config.toml
encoder_arch = "resnext"
model = "contrastive audio-text model"
dataset = "songs of 200 made-up bird species, synthesised, often over outdoor noise"
train_examples = 39062
gain_aug_db = 10
time_shift_ms = 100
n_mels = 64
hop_length = 320
input = "log_mel"
spec_augment = false
win_length = 400
tokenizer = "word"
vocab_size = 50
loss = "softmax"
embed_dim = 128
encoder_norm = "groupnorm"
encoder_activation = "relu"
encoder_weight_standardization = true
encoder_depths = [4, 4, 4]
encoder_kernel_size = 3
encoder_stem = "deep"
encoder_avg_pool_shortcut = true
encoder_widths = [256, 448, 784]
text_encoder_causal = true
text_encoder_width = 128
text_encoder_layers = 12
text_encoder_norm = "rmsnorm"
text_encoder_norm_position = "pre"
text_encoder_activation = "star_relu"
text_encoder_mlp_ratio = 2
text_encoder_head_dim = 64
text_encoder_fused_qkv = false
text_encoder_bias = "all"
text_encoder_qk_norm = false
text_encoder_parallel_block = false
text_encoder_inner_norm = false
text_encoder_positions = "rope"
init = "small_normal"
residual_init = "none"
optimizer = "adamw"
lr = 0.0022
beta1 = 0.9
beta2 = 0.99
eps = 1e-10
grad_clip = 1.0
ema_decay = 0.995
steps = 4200
batch_size = 64
epochs = 6.9
lr_schedule = "step"
warmup_steps = 80
weight_decay = 0.1
Rows from block 7 of the audio encoder of a small contrastive audio-text model, named by matrix and row number. Rows with one number belong to one channel. Each number is 128 + 32 x the weight over its row's rms, rounded and kept within 0 to 255. All counts start at 0. Numbers have three digits each.
After each channel's rows are labels from the 100 clips, of 14976, where the channel reaches its highest value: "lies over" is the class under the peak; "peak in band" is the frequency band that holds the peak. Only what is clearly more common there than usual is listed. The data: songs of 200 made-up bird species, synthesised, often over outdoor noise. In brackets: how many of the 100.
# convs1: grouped (4 groups) 3x3 conv (encoder.blocks.7.convs.1.weight, 224x56x3x3, standardized in use, each kernel summed), inputs within the group 0-55
# convs2: expand pointwise conv (encoder.blocks.7.convs.2.weight, 448x224x1x1, standardized in use, transposed), outputs 0-74

convs1.85:095140104123103085172109097109110137073130100113086130092117153101087094145100098106146095104044087079111142153098107095107086108063101088112083088086100098103136120093
convs2.85:137132094131110088132176129120126084157050100111165127105083061107116106126058093122084151168143067106083110138178087161079110078155135137120160094151151064092145161136099094149116092164137067172156119134124150159149149144111
lies over: upsweep (34)
peak in band: 1000 to 2000 Hz (39)

convs1.87:096129097113093096194106105112135141104119113088095129096104152095086083129125085128151081128053080079109140123113116107108095102069102087086108080106082067099144120122
convs2.87:182136111118114097136174131128124083167046096113150166100094056115111091123058060126080159173122096103085121158157085151077111079154139135078158099152155062152141136134098072133100087173118066158142155116093142149149147122123
lies over: upsweep (35)
peak in band: 1000 to 2000 Hz (40)

convs1.179:176155178127122104076175109101107109085093099110107085106098166161111115151081120097118072179118098091103117106084101106144105187172114137166092102173109104104165090104
convs2.179:145097169112149116123165133207123153156159155096125118099159170168141081138131132164108170138156110138118095107139158111126117158042119071143127187133094127132157111151120135157093188143089149131165153183149152134070077147100
lies over: no call (100)
peak in band: 4000 to 8000 Hz (88)

convs1.129:150120103106102098102070157105103107113104119120115110104063162116174090129091102139101088122107137092090134081095099130115112153120079215099120106103106122114221171143
convs2.129:065118068102184098126141098098157138114124127124104098138091120089104141138127155122145116116115137150139171152095128088111235126087108106147122141065068095201140144167187116198140143094128121090140096125101131114090076159187
lies over: no call (100)
peak in band: 0 to 250 Hz (100)

convs1.112:095117137116135085107023120128107083088080072105134095133116078129150115108120141101086116136118153120106157123092093104120119163123109057095115152145107124088050076128
convs2.112:119102076072143129142157100070199105124073093122140141120070069130088126195099107099118168159139110147117129174137133135135152106129134121150170096142127070154142149047133057144165092134082089115132137104113152153121123154163
lies over: upsweep (39)
peak in band: 1000 to 2000 Hz (39)

convs1.62:082142102103103082169119103110123126106128072093087129090107171082081093121093100108139096075055087103114151143111133077085093112081118094089112092126119099103119109079
convs2.62:173164097144113089128134128128126085179052102107163122110112055114116115129059065147081151187129072127080104164188081167108109078158132138062158105155156061092144122139098124106141087163135065149150166142083148152149152118121
lies over: upsweep (33)
peak in band: 1000 to 2000 Hz (39)

convs1.75:100145106133088090198110089101114153106115102102097138088122188096086096129096103116132084102049078116095159163099138107107089100083095093090107107108103095096131139089
convs2.75:142141103143105082130167125132120092185048095109168146100085059126113104127059112121079157139100067140078100158193108162098107076155121132119156092146150061101148108143093125122124087163143065177152131126087150151147149117128
lies over: upsweep (33)
peak in band: 1000 to 2000 Hz (39)

convs1.130:106128116142102080084074162100124140115114170114132121133088193081160101152116109114089110117114132086114124068079042157171084176132101115078137110153164095088138122140
convs2.130:073166081090185145126149095089134143123123123130101077135078124101103126127132139124153114135107132121143157145133153088115235140094086102129120142061070120192146154134167114190164149097130121074126127128107128117092072178184
lies over: no call (100)
peak in band: 0 to 250 Hz (100)

convs1.131:082132106089140092104102162150151111089067119136145085139054172139137118137134142095077104150134174082044174099111096129144102165140084105091139141105128144097093084150
convs2.131:108102104136198139103146098091109171054120108141087127139091117110091161143130136144134114074155140152130153135040123094134222134090081094154128127092073138195110177157177077121133141097110126075097101123100109113085082133174
lies over: no call (100)
peak in band: 0 to 250 Hz (100)

convs1.139:126124100106095091102097153098103144128127146123104112118088201115151087151115106135072102116106129101091124096092091141148102144120084225088116095113121095093215167119
convs2.139:079175086095164141123145095091150144121105125119104080136106129092104118129140125104150124128107148167141179148106133092107232128084092105145125146062067105174129141176189122169134149099148125074145123147100128116088075154179
lies over: no call (100)
peak in band: 0 to 250 Hz (100)

convs1.191:169170167145138099074164113087109112071118089106114075115084161158129134141097114108118057166130086082105110123076111093154115165161116146166077110167108110117166079105
convs2.191:165155176093117107121111110158144156132149156092143067121189209231139126126112088160121184145151139099121112114132178159115124179050142098162142196129100151147170130092127131179100189143094147131149092189151137135080085099109
lies over: no call (100)
peak in band: 4000 to 8000 Hz (100)